Rows from block 6, named by matrix and row number. Each number is 500 + 25 x the weight over its row's rms, rounded and kept within 0 to 999. All counts start at 0. Numbers have three digits each. After the name is the row's rms in percent of the matrix's.
# convs2: project pointwise conv (model.blocks.6.convs.2.weight, 288x1152x1), inputs 896-1023
convs2.89 101:521461480549518508514478529517494512500478519484524475504480498524513516520534484512509490519495491506475491507513491499524477501497528513496499556512549514450500522500426493518503525479478488539495484516523506510501489502467520514493491522500482503513498507505540462503535475508521513512495544441538510484501516505497525536552507494522458514492456468484483463510479485473520501488511
convs2.90 095:462544477480491469494550486504498495479477512485483489485516504491461495502502490512456484513510526502483476502542525489531524472518488482529507489499541531452484474529456508482485500501474555505493507508497553522537485489539524477509478480493495484518470498447492484524486523503489432518496490488483498503478472516512470478512502516496478487489483541470468517485455503494492482457490
convs2.91 096:543509437496487501482526490505439493565522520489513476487476465507508491524514495472524497484519489526528484505490475537511541543505430523554491472482497509537504467493533523468520471526520515518493509462528538457514507533537550493499464461506535498462471546508525473479481503487535527502519484514494482489460497551523489494476511500516468513519509526527502523496514510500468486480472
convs2.92 102:489472504530490522514434520479490508449492544469497476503501490487517491558489492565511495579496482472530505526500530533541508517462534491535484485489499498466499508471494508465487510505515540497496483494543451511502553534525512483481525570540490538500523495532511535488485511486469506501497456498499483530531504552494482541508463473481494480545476470517507538512511474510522494507481
convs2.93 102:475493505507507510488555525483481504514480544507534544534514481533507498482504526460531550498476507509498444515464489509531467544536515484492531568491499520440516464488494479496522499499465516489516503490507529508524511520522524486480517479493467573484488492490554479559472526465452523508519516508497499506481493486519503487491454471540520512492475513489517489512514518533483531515499
convs2.94 097:515453455483528493520519494509501518460541488497496515504492532505520496506514505565545496518497534515501472493499479478502468455504489519496459545503530496495457537481503505526503521520491526531499516476479473459487508493481498480517487597468448516518472519519479503507505508518528521492520500513521539481502495516493515495515500522507457483437478483508501507507514524438493490489466
convs2.95 104:516463500501511518471503461471515459522466513528519498548504498531480521491473520497524487525448506507517514510508547508511484489516462500499518469516534539488433504469498527496495472498492532521519447512486437555498504492466477500473508500498478467505511531493470485462466553504502496542509471483491509515502524512479489500549497517532518521502486538432485480482483464519543476470514
convs2.96 099:532487446481537486488471525493490492543481524509513487445453488482441523505478519503502505525528491458531489505510492506499500528496525475459496532506429496512500501509460495510514512483504502445522496512492476444587522508533498474501491502488534491488516509477509514501493481492484491487496477500503476458481460483527510526525474454487467466498520516532478513545516495470531485504510
convs2.97 102:521540533501492496511464502518505508536527480482467474501488515489496493459502521517444540522496509520538467468502494533499549475511480505464522537514464512497502518494498500469515454484504517504442489504486510508492493508539495460515481463452441478489479483471453477469477504506516504509470467505525488512476456527496479476535536483561552497530495527520503516535490488520535488526504
convs2.98 104:515482506481482464504500503482428510493547481453500514498516500519497532460480449505502490512476502515538498488492501512432507516470473513509480477515437523517474458498460477506508472513517446525519469524522495486450460511502531528470506481524492479543464484494488460516525486503469519541560456484493531492497453499527486452522505487506504502539498503498535475504507530503525514504548
convs2.99 099:529486516499510496461508497543512534452485488533509489514556498506527477496537491510486524506527514496450485468487517519496507488486509503523483480471496512515496501511495534506480516545511510504486450442513535478493501493479465502464510538533503449493486513456502494482517493535479549467527508499502472501533515517545464482487469489558492555544517537485537495510502534470484525459459
convs2.100 099:493485476468483539491520513496521499535481494534493473492498497505519471526519485495556502529483469434502502483495525496490454542528527482511515444506454522526507471521471484505478488521526510488487511490524472502502504513524517483527511452494527515480501472508541501443523503489505537494471523451514470481529497516528503522465489519478533528519496470482490465515515522473549498536527
convs2.101 102:527475484543486559487507487523493497463508458431532525508473526514491452490505501490480474506530498480474499547466465560455526507496471512570500569483532509529480501500497492475469464519517521519489490479540555486505450495487483554505456483538492485490523502484487500526543503503489492455488573518490469529482509489499476559481480469445537566505533536487511557499506475446499499513478
convs2.102 097:446541498483545496529467500519542495472477465455484507506484464506495554486504532456518519479495528490466490512528480512502493512503490462495522503488507524477522485518493487531490497537482501532515439533496487487464512500458485480510529492517517519455508520498486536478497523497519498483477516511513520476522495483516523519536517495487527503488497462476476502482513528514542462502496
convs2.103 103:501515499484486503456491504475488459486488493518454486470479503511447482459492467514501512477531513489498490524524437534506476479494487495484539512477510471518488503455483515457496469458494551501515510483523496486489489505502496500513498493454549505534453521508514523499488515541481503496485517513494500509452479481437549511514499525506479506533530487471506506526440461506515494488509
convs2.104 100:506533505477483553515509485550475475449487483503508472492504514478502456468457462471484548495485512527482495489491532477518487481504487446459489468475536524461448456479457499525484468490512475507513494482488515521506502482510509464503484436500464492531498487497510492506482511482526471508525483510565531503497503517463482487467506522480490534474405472454529535507545465458547518515503
convs2.105 100:465524514517476449515483540488512513536496500551476486473478510473506512512510493543516526524476533491526513504507542463526469478494509468519524509515497501517546558436516508502521479511484487491416502498552472518475469524535544495465500476533513524525479469474489478491532487484459533531499505465503549502511478493582518560561506510466526439474518497490507497533530503526506476535508
convs2.106 102:478522504462494501518472516475489508504495495485523521492491493533501509484514529513515504508494488508497497467489508436512482500482503523493479504484499522489483506509501489491481432511518513484465494426476482497454513518517442462475491491518482527484446513488503491475488559502466471538483488503517481513487490486495498537479497492482496470476482463523539476526449506470473506499484
convs2.107 101:489498495495583483477531498504528508462504487510471503493517501488473492501487502497516486522530519525511481535513537457512479489482508484504480522535467461487493512521532495482510474521464496511518511440517492544457521524474472547546471546512470524526513469492509498464469492514496535537484500510480458545476484519505494519484501467479510515497517514465488516502553481504467462496526
convs2.108 097:519467545434487461536508494513444488517483506494543490516491483501517521495474493519508513522452506513494518512488464526499499448521487497466516483476490521492494507481529521439499467500518540488499504513503486505467473490518507542501481477515499476534505503520490474511487508489533472499506496462466437513551513503476471484501501541520487496516463519511483474511502509492465485469465
convs2.109 104:474489487523482471539474492553489485497481515499540461472495477469500499500499499512509508561504501483481492469491478503496484470508554450543522529481484525542472562499486503518483497496501480567487517462502510522482500502443504513496530549467507506492505463481513516463533493512468470488464471486496474524495515554488520485501472514488467494479546541479496537501509537492496525513500
convs2.110 100:484486528509498452511459487497501520497516499510546508514472499503518480500474473462519535509507494490510510486474527487522496480481479436529533511523483485506502525502515493464467508488490531464540522469477466510479522492459504490477495541485448507507500518490466519504527524491527468533516508560552525504530516500485503494477516520497514453474502511521481525483474464471515499547467
convs2.111 099:495529436468552482472524479459493453486522479425506454553497474466492501530529501450516530511534541509495507532476510490487505501495491537499482507491456517462456491434543514535494516547448506490505531499530475490445513510472532494499510493481489511499480485457482524473489467490489483510475471468478492511505522498495473477536490506490515516512518525530470492471492505523525518505521
convs2.112 103:487480467515457512505462449441522472531525461488482486512489524485519516496490449505567492498491526483550489531456460521517478511531508535485513475491488484532529497488519525451516505501497471519480474510512512485443491511474472484568523477466498528469494545461452514543480557524485468496557525449505490512529440493513507506494475489495515453484515479466506493491468551492488511477495
convs2.113 101:492492516476521486495470484546493517559514467492476499507469517513492526516497514507515473495478541494514533473509505515506474506502539475485490507512521478480479514480492501478472482528495510454472516506486422517475495521517506507484523464515488513518503508476492450492497498454531521476435468502494495498503483472490492514514486482505538547559489483497522512458525517528468515501499
convs2.114 101:528504493517502503478476555476491504501517527487469503506520467503472517508498505475514511500491483527521498496479485507520531515513505457499505543539496538470535484510440513479480499511481489464438472503465519522508497528512475462544502484489494491469539518491507497491493551502547486511500525538493481508510516523480542522501494481519509467549527474500520520492508549482485508484505
convs2.115 099:506483525526511569500538509516521514481473522486466509483491506532539482494489506497521498521507478541507531501512488468469487494475497443506516487502487519500552487496511489474502528495494501502522528512501494517535511524499500491555492470525480525542492515483516479487471503514498557484500522513492510506478497471502515480489494507495562509520453522472505492485503501507518540513515
convs2.116 098:549533503511510519519492491515523523529483466487517506472511499502470529509496464537526475498481512491547503450504521530497472508518474483497532475492492501472508529495459498450511519503502493468508518507472561490498483509496524488503492465487504536487530501478472472461526517523494492539516467550473493529523471545495513486508496532467471508471502505524502502491499500492509510485507
convs2.117 103:444508523459495512502526484465448548480532505485511526494480512487510479472504532463511518515520496488484470505512508498508484469513486533529490529531538514510494511519507492510538493484510511488502496505514515497496454534493559499489502500490484471558510489493515481538523523547541471486517538508541479477541471484544514512513525510512542495532487472516555497488537452464492451506539
convs2.118 097:476506516480459489521537491533476490567456529513506522482504486508488463516499512471453481523499539524484513512506484515465503553478478448501504556514491481477467484490465534502473496509531444466521507460517541511539517512527469474477508522505477518504508493533527465482534552539505462505532493515491498495479510489498485495469474536496491508558512492473533484500507522470503536528491
convs2.119 102:522484501488520535486476472493484496520506435561513503500503475523462479497464489505528500545481490532475480530513509549546549536529523497495497491483490476545497467501488514484556490545476517522507521555510541466510504492477503483496495479455515518500486501524472527483468560495515518491489464542523546467486521557530490514497485459515519486486506523534512546471495464476421528584504
convs2.120 099:531494511477504526446497484507508510494527477522510528545494489508494503469489510490525498525449508426516513463513470485504533480507506536438542500472535540478506498493487469477506458529512488545507463528504502452525489484455510533527484515504478527466497512515507518493527462506511489478555516467525550525486535527550512503510500507544552550455539526508510486500517544498518497482521
convs2.121 099:496546471480483576498457510498498504483506462466491496505498505541473551503498522468496513529504512544460548444486514494509520505484545506490510473520505497502500462487511481500510510503503452416467524525504515485506562483495521502523519503499496467502505485507472479502513473499502482506479501453459505493514483478540479470528469522449506442488512508550591471515524521455514547508475
convs2.122 102:457519510499508487510498513500501523497518484523466472500506506541463469495519521518534494508483495497515473481545479490528471486506472420515477494490458478498490480474519478490502469474512469489492541576496497513513504518531467507456511483469520491493499518514512504490539509504496483481512498491445476533512460501561511481512553436526536530557532475539487515551524521508505424466496
convs2.123 100:495522542511504531480464475498522480504476473471538510465499525479473471525522509541523475528510532520493487487553517517510519479496478472528502524505499484481526496499492504495506571533471481516505495473477498464515517485498528509523519539460521510475472492553529533495520479462506500475449503508504504448509488489488510482559500500445531446533528507489473479493459507462591500564515
convs2.124 099:502511554499544490493486487449454482518504487440528506520476476475491531463506511522518466533513480485451470477486516490504486506511480506518507535525528479499455477503510478456539479521515535543507481521518470500463499523478531483564466482455537579485495492439485508516508506481503532495524480508489512492451534499527518477484486487504527456512525490472507515505488472538500495504520
convs2.125 096:513490481464452477498525508432482480519499524489549487550485483512495507532484571492509501481520513551431477480474491495467433484516499447514513461507508518513507482495484495519467477532469518507513514528470519488494536525469508481444477488485548496532508472521470509475497508493538511497477464569494477542512476527501513476500543484502493498505483527508508448518508553490493547514525
convs2.126 097:501481521504487466491466531502506514528498467474526496531498480496517504493490489492527496497473539487509484463524444502497517493504482458478531462486488506511520554473492465486518486500498497540476477456502503464473547510496491492496525507482492514511509521541537505493509527474484518513523514495513495469493483480486516510466480464514440441471535448474481501477467475474510506512492
convs2.127 101:493492497509507512481490502532544510489501489548533520512476480546485482512477512487512524511511478483521494499466513521497470529510486479473425480504497510494494453482480476498459500524484529566489508507529525480499480511510468491537504513502520481554490483511513491486465500513505530548494483517512471461524497484510529542521533527532462493507488510508494540549539538486519529505489
convs2.128 101:493481532512463533507429535512511506545492484521541504520511476488465441500520517534471498463472499530472547478520487538505509519510462482519491430468492483525482476513556480487507493546488536492526498530503456494522517537571465534495476506520480488493519472468475486516479478503539477480522524487475522514504493516489505525482529484506516486549514490500522456537526470537465502464502
convs2.129 097:463520527468494549488449456482520459479518483513529495476512533480470535472509501502557505482497492496486514496459493471471542516501464492504478487485474512487484500547508489532475498517490465522459470449441443464488472505501430531499492499491481528528507513501488546502506480472501479500438467490479500502478503500452543517558502501426474552511469476483467501540491490494478461487509
convs2.130 101:532481489516468481501464476512539482503523536471505493528522516483535507506458493530442529491454504517513549507493488487541528523498471446463512496502494466499464481475515486492485446477496533532516492467476522490485484529483420509542522485494506525520462546491474497501522447509447565533491508515504526516503535526490484462457483507522490479527527543529453551527515469496511463469477
convs2.131 096:532492519511503438539472492503492578560507482523447513517505514521482487489463493491437518524455487525503523529467544482483468498473503515507482516515497533510528529502481514504537482517490480505531525500497488483511510519518550485519517464511507477475503500522512463526467526461516494522538509526527573536493496482471518488575496502516560470521518444510525464485521493525476493518530
convs2.132 106:478485487488523480539515506489483487510519469513487471463533492523460481488514505531497474518484514498471504505472475513530520483472505492484466525460519516475472548489484475513535556513540499509520487522496470527470457531516471487480498545478519524479501473483515451530531500479483473456519527505512481502482494497512515495504499469515497507485520487471471560467494491481494537527471
convs2.133 101:518514494474483532500517511480461500512524508486506531519508506549495436534501479506477533546526501524518509526452507527541488500528483514481491481480521494483498487559537494525482537465526491490471521484471486518520513497528522526531496511445551517512483476494534499523458474480503523484452462517521494474477528485474522499513489475472495477525486532542464491494527487554551481476506
convs2.134 104:459488486499462520531521523477474492507537513463515477520473519495483511510463507514512477505498515529469466479514460522502534471506508491478477530462489504467512507490489521505511551482492530484520526473499487465511476523491515492520498553478484517490451511474490490486516514492494499535486532508505497525485528449485519495435525537516522498526486506516549485439531510524527477541539
convs2.135 095:482446511493488510498488488490522480486513517438513518476466531474503463499505519534470491496512498472500493543505534504495526467477476538495499502516427499514505497521523492464493483517458481526517515519475479538528497474509440521503475404525500478512527478482535544463480488504543512506473524477471498482471470529531485532464524533494534514519518494478526485482498520468491542496472
convs2.136 097:484514484510474470502477505486497472468482493473450489490505521518547510532517495450524519512499461509528487502489484491488503548495490502478435546495523499459503511455447507516479504457503444475528512554546523497495508503512446498497452529514518509481489492514498515527506513492534491471516533493481527495531474470476501485492495473474491497538516534525510529492555527513553494450513
convs2.137 104:518484518497504466473516520520503503497512472532506496485491467471519500498506518510456431495517510549498495511523493452498518463533497529504476478526510495506507474502517513435550509534485511445469471496510460482476530524496490505483464480504499466528475517522509522469523491533503518519533507511454495472511499490480476503438489490473561498500476472496493507503498504513486513499492
convs2.138 100:459503511517519514505530515453546491506489530472514504491482515484479473502509479550524538481489511483477548495535499516459473498477538475528511470505499499511484502452485513447520497524505487464533541442508506491501520542510518513511487452507499483488484504512488458492509506479520460495530528497477510523508475549480482470477504485487525535517525507538503468494509518503549527522516
convs2.139 101:493519450505528556489511512485473493462472462510498478478488531548509445516531522510513483467463524529468468433522492524467516470496518536482475447500501463474534499541511509486504496510491454500467515514514488464511481486470488537509517458542465467413515482482501437477509513494492471468532485519515519486458520495489500499509482509483476500428491500440495544478486520497500488519484